config = dict(
    dataset='histories of elementary cellular automata, time running down',
    train_examples=73750,
    activation='relu',
    residual_init='none',
    lr=0.0043,
    max_precond_dim=1536,
    grad_clip=0.5,
    steps=6500,
    lr_schedule='cosine',
    warmup_steps=320,
    weight_decay=0.04,
)
Rows from block 2 of a small multi-label image tagger, named by matrix and row number. Rows with one number belong to one channel. Each number is 128 + 32 x the weight over its row's rms, rounded and kept within 0 to 255. All counts start at 0. Numbers have three digits each.
After each channel's rows are labels from the 100 images, of 14976, where the channel reaches its highest value: "place" is the part of the image that holds the peak; "responds to" is what is common among them. Only what is clearly more common there than usual is listed. The data: histories of elementary cellular automata, time running down.
# convs1: grouped (4 groups) 3x3 conv, stride 2 (model.blocks.2.convs.1.weight, 224x56x3x3, each kernel summed), inputs within the group 0-55
# convs2: expand pointwise conv (model.blocks.2.convs.2.weight, 448x224x1x1, transposed), outputs 0-40

convs1.160:156114116125125110142072118127113121180096153148135112133080085124083157126139108135116139169134177196149125198139147138101120030113118121127071210079139118146119157125
convs2.160:154197081198100133123086084117173150169170134126135149122141160145114123086084117156141100168103138181129136118156134108148
place: top left
responds to: large cells

convs1.106:137171103079149112191123103159116106166117125154186127107084138175112091150111099144152115119111106082129069084145113137120202145183125145138153163124138054109144076173
convs2.106:107128119081164108199123154138059140151170122149099108163145107114141131137166165156114142174138086168120103162100103079103
place: top right
responds to: large cells

convs1.58:141118118098101148150154087199142125192118109155163099141153108114098151122144107116124152157116164141116203153075098172135078126096198113115145076137104104104183105068
convs2.58:155151112187140138109108140212199087147115108091203139092152142149149114109108142155059105142178148151140181133119130135162
place: top centre
responds to: 100 turns on; 110 turns on; 011 turns on; 101 turns on

convs1.82:099110139059063126065088145166173115123140145130140078169093084156100128124134181095144103107110135086195152123132155183099139108106160100124118074124118182112149165132
convs2.82:142082134159059128093156162040175191101159117129169124108140131096202139112124118161182115123168170102159158079146104086144
place: top right
responds to: 100 turns on; 011 turns on; 110 turns on; 101 turns on

convs1.178:138155133087172158145134157117164096100169115163135122141139085134120094170136114105079160144157163161108106135070160090127176069113078097153180086099109145145177203144
convs2.178:113168068119118144111123113140108203122094094169139175122145126112105057123154113076077156122122187041115119131151101163159
place: top right
responds to: 001 turns on; 011 turns on; 110 turns on

convs1.126:130106047178140115096113129094155095166117113119105176093123112163149133091129180085167130116052108122110201133135133136120138154078141144125158103172126094160206113135
convs2.126:127082114126137090132091137089072168135101130148182174145167113147169113130102096143193099184071255103138156101076131123108
place: top left
responds to: large cells; 111 turns on; 000 turns on

convs1.87:138114156039090137112118134141177137130216143112076110131171118115137129148119189111172102189158142120139134138134113114113172122051130115146117129118214146133120130100
convs2.87:179099091126077163147112115069118158083093091115079116208153154100174151135128094131105129133124157124079146195118201050113
place: top right
responds to: 100 turns on; 011 turns on; 110 turns on

convs1.2:158143170143101093149047085119151173064153142184129113106132116105104154151148125169081134086122104124092145126180166093123145168165125046098152140121168123105121083135
convs2.2:116144099193130082136146115139166160069117100180047193114110097096118130125123089120093125079143092106049153148129123101085
place: top left
responds to: large cells; 001 turns on

convs1.33:120124111179148132121177177157121122167079153113086136136158166125135156157138188059142093161142201089131092130093101150145094134122088187105092107133120084178137093161
convs2.33:140129155094177153178163091086110136140114142123092138075160075036174181154117151190143162113078171167153103122118167191085
place: top centre
responds to: 101 turns on; large cells

convs1.56:135134171155151119161123066181142143173098132106209126100170130161112090094137101150126172146102114179091182132068111101098106111153189135085143107123127085138105080138
convs2.56:079153121100163115120164075157167101143118138113118058176114131111184064138135118147136127109169138106132127191102083101068
place: top centre
responds to: 100 turns on; 110 turns on; 011 turns on

convs1.48:116125121129119156121138233131165122115088185124149198111161139110112117184118110131153111106085138131124101141155136102167120140092138076111088090077109138122106099220
convs2.48:133204156080062095160075139120098142137164151128042134093121075182096129200161116134141156115101093155116136171075102113124
place: bottom centre
responds to: large cells; 010 turns on; 110 turns on; 011 turns on

convs1.199:093116086114138164146201085129162120082110212168147140146103129136151121151151142184079186158187107112164125119102110080137107118091126139123177130050126137136132124127
convs2.199:140142144106106157106092164078175150113136119146131147092151146104132112139114113174107132130143095136169108114142163089131
place: bottom left
responds to: large cells; 100 turns on

convs1.216:075084108100145117099141136130098170076121167151128116151108166111121118186192121155113134147146122172127183177126169114108166072101080129111198124155065105106102135163
convs2.216:103118104175082149135135067137114127086097187090181096122061159155129075141098114123145185147118154093089148102107138131072
place: top right; top left
responds to: 000 turns on; large cells

convs1.9:102135061140145106147174182175121151142099119115095120159186131105145104140117172054137096150112115096183100130112111186121101096077106174109110097070118168126085113148
convs2.9:086116196152109076140149113082100199138149097147078106130133031126110163146137149116099132128118108067132103148114125116146
place: top centre
responds to: 101 turns on; large cells

convs1.40:054123097144152099192126144180120102076093114157080049096115106120182114118147140095131134172112108127164157150145091163118155164123089176134170152122166150125141173099
convs2.40:118082122114180121090166091116072113110056156085121057137123193111192138086123173200118081073150174064154159056106085141113
place: top left
responds to: 101 turns on; large cells; 110 turns on

convs1.130:177142093125146085084145121139166162101136113154140138111117135172138064122108123115129101155100135078091139107146053119173157142146126129047174098161112143197177130180
convs2.130:100148139114171118096147128177157112130154163151214066150109118119148120190143163103121097103106189106105113104137199152097
place: top right
responds to: large cells; 000 turns on

convs1.163:149102118182131177118136117126132161202094150099174113107151094107104118109114125121096091146083097085162109131157192108174128170107108180101167116168200137141166175145
convs2.163:116212132074118099168106134149081158164115173126131154076144121108151112185163128143138117147127136126075142173141127177166
place: top right; top centre
responds to: 111 turns on; large cells

convs1.197:154177102114115148141165145116126101067117158214150110137103138151164105160069138104080112116162155138168152111083134105160097101159111158096195088103121134074169089108
convs2.197:105125084132122090114106036144131124104106125154144109094146132127097030098145131124068143190128138251185142095126149124161
place: top left; top centre
responds to: large cells

convs1.25:129096109143141136104141121152167141201115094153131122193095182136202126149159152087093090098125186122156101131124085121113085134158086130096125098143147080196115173098
convs2.25:024090164149163170053130096161132132138069109122117125072052112128131074104116131144151085100197117145206186117145156148122
place: top right
responds to: 101 turns on

convs1.153:129112182130139095141159168130137119107138089132105161124044125142137117132094125085072132163134133076067171143167102115133163204100145121131131079157131176161088113189
convs2.153:161120185103128155120122121092114125128171123126098131165084140109161081125096164065113094152096151069089096116123163066085
place: top left
responds to: large cells

convs1.69:095129088134110145090176188059117125060132163164114106147117151154099118102135127082115090132115158099132090131120159085092131136100076151140143195190145168068111147139
convs2.69:198150168174088105144112057140201142065142129064185125134151103142107144171094174132128138088083097122164090091132121135167
place: top centre
responds to: 011 turns on; large cells

convs1.115:150111130123127073114125099171102160054137166138132111172171165105083149187106096114138181161149134090068129068118035126113116110102121142105140131147145100139142167155
convs2.115:124153140156072163145106160116154134064151102088113124148154124160099132132141155131164164141092095073115118091099102129148
place: top left; top centre
responds to: 011 turns on; large cells

convs1.74:134189152169159123082158134103085071121118145120102125092132096137081129131148175148169193139103100204128130057130115117138123146142058153104069099154121123156128165133
convs2.74:112149104109150145158117136123095175102178155105157192162140144149076111176145142154170155054124176173142139161120128149160
place: top centre
responds to: 110 turns on; large cells; 100 turns on

convs1.170:121135127076138182110139122175126109122145187178114146107174133184128124148089128133075190109182158125144149098113127123132128123105077075104188154082090179179141163120
convs2.170:106148202124125129111145139118075152101157163147092176167074105110136227080114120102073130110158121111168121124101124075145
place: top centre
responds to: 011 turns on; large cells

convs1.51:089148138117140133123107127089151107136112125146134121094092159166089053082135117080157167169088134107122201152118084117129152100170093156191123151067111132160170157074
convs2.51:174189069096054107087161093103124122127108110100127167133114093126204136139134081154159183132134072150140121119127139116141
place: top right
responds to: 100 turns on; 011 turns on; 110 turns on

convs1.201:126145140125077188128140116162122127117136151107048125092170139164116078108176200160158147035086124127129130103138083129135167140099119101130087120148110176158131091105
convs2.201:114099151146117169137144110163071132123146103119144100141167136141142150140143218057152109118194097131156110130128153177089
place: top centre
responds to: 001 turns on; 110 turns on; 010 turns on; 011 turns on

convs1.206:151105130137111136144175123076111154097150102110119140167163090127132200105102106189121103124074143139158111161189109101107180127099132121150062061144072109181126095112
convs2.206:108169176081043151207118174096109121073176131174122177012170065123140142157142192145147167139085158138120100141149184139052
place: top centre
responds to: 110 turns on; large cells; 101 turns on; 011 turns on

convs1.189:133118095081181103099125155150133092144133142141134116107130128127076120143139112180073215174205182088151122102102153155095141157135103048124170131136110114142099153121
convs2.189:124101085083103101153119171171128133073147128110076159150132126135124127138165108074120085079092094076096105123122134124217
place: top centre
responds to: 011 turns on

convs1.44:068137118098117153194151155104089109127138190070168142093137111176098104172076103153148129154121130163123130187082106101212163150131151136118104117169155119119164112141
convs2.44:114146080131114173105114066125119066108113084089062171115181177100180112114161104117092148126070142124167159083158079106156
place: top right
responds to: 001 turns on; 110 turns on; 011 turns on

convs1.93:108194121119137111115101095093081090118106113092122126062107127208103204122146102130117130180106098154168112084138126113133104194143150126124143084106103205151125134112
convs2.93:093164096141139116172115144104209093135166138133148100237138114124111125105195137133114163112177106116134134171132116138113
place: top centre
responds to: 110 turns on; 111 turns on

convs1.89:127114184133116136110143095192188171113133144130164116092119102143127083114139090127121162166130141122107185155044160184103095121106188138122150076113165092171146093106
convs2.89:079121080129195112098177094077108156121086131132072086158113088136178110119122115151181060104127203152137180104159177141115
place: top centre
responds to: 100 turns on; 011 turns on; 110 turns on; 101 turns on

convs1.222:154128110130127108053129171094119156140135092137134120090153164087123118131137089216121102128156143158148118143206135099107167130081126075097099118175081077131078122167
convs2.222:120110174120127102154082118200073127129126201124170199113117097124122112160141147098126098156150154108130136173105163188188
place: top left
responds to: 111 turns on; large cells

convs1.124:104148171138180138142145142120087123101193095179150124103151162139152126122073155171144089095081123065104174120107080104121149178054157139099103083146127112156164141103
convs2.124:060141078133116152140191167130136096055102120108135150165167129098144099104093086097131090167105139102127111133179126132135
place: top centre
responds to: 011 turns on

convs1.217:136115128097094174139101130136143117166178116121129095085133142212084093118113104085143087058122137096068163130110139166127065152148072074176113140153143141151164134121
convs2.217:154128098121148173129163079182098164129100074116106176179132103165127162178157195123107150071164100152116136212135186102107
place: top right
responds to: 111 turns on

convs1.205:112136111115142118135126122152119100108110194184130115174097157116157085154096090141101146144144122131221138107109089102182108081163170188093117142136117192100141089074
convs2.205:125126150170171141129124125134149140109090082114135131081070106071131124163156122122104122078110146131125118118151168135146
place: top centre
responds to: 011 turns on

convs1.47:080096138148129118185077092128138085060077121146118095119087122140077171077131129125125121137190126106168126211156169099120113128114118086116098087191125118113152148116
convs2.47:109105134139150115136135124081138168136132149074135126158189129148119136117126152107145143097151080131098133141138118129165
place: top centre
responds to: 001 turns on; 100 turns on; 011 turns on; 101 turns on

convs1.196:103120107119148146076125120193135105155058152110125091098135193121129106133109100160093214162165106085183146122147109144146111135125157071111135208127142125163096126128
convs2.196:139075136118116102119082123064131115118064154155100162141091080147106176143123089126081123143100108108147125099111133083161
place: top right; top left
responds to: 011 turns on; 111 turns on

convs1.134:114117118159141100130099127116078146043153117111154124124155133140136084178114077139207181125164130127113139086123031172083142104091142141111114170126154111137120174115
convs2.134:118143124101114116129170160090171093144183125136146119155159194184137094119188172160137119160100146070124113135157164169112
place: top centre; top left
responds to: 011 turns on; large cells

convs1.37:073132123128111139190111150118134097103088231108141115067121136147103143125126096129124148113111142143146173183127095114146155167206102082144098126172154099174177130116
convs2.37:098102109112076111082115104141157121080119105101129152127143077119156112128116107056158102172079163146101162104132122142152
place: top right
responds to: 100 turns on; 011 turns on; 110 turns on; 101 turns on

convs1.129:135180090121127108075168111159105096106183124140121155131083152124087123110086113165103121108097078055117165130084068105108135143105114147061121107127160099168175123184
convs2.129:133061142107167057184067109177125103105107146125147110075136108115114150103094038119185100069140083128099154149175140120140
place: top centre
responds to: 010 turns on; large cells

convs1.212:118145136151158055099121160108162110107076088089123122157133152099119085122121093104100147146106119143144121096119180173156122095080135031114156165173099075127163179119
convs2.212:142098135096131034155078113166126154076080136143091165127130132133115165179098101163131138136053116114136145118105093086166
place: top right
responds to: 111 turns on

convs1.218:146123088094194081103103160139122074119177102138176146105128142139107094130109090098079133160126161118121157124124204148162106143124137074097144159147090074060136182120
convs2.218:097174118128116126173163118194095169116055148117108149210186154190156115107168107091138129132146077105182155118168181135140
place: top right
responds to: 111 turns on

convs1.168:135119145118122081097109138147106103177083148097133122094133165172073110089138119129161089126103103085115154093155147191098098136140136089089062150206166090068101130115
convs2.168:151166125171094111111176100214105105123063146124097143074102118144103155080120081193151150107099080155101132157132076143069
place: top right
responds to: 111 turns on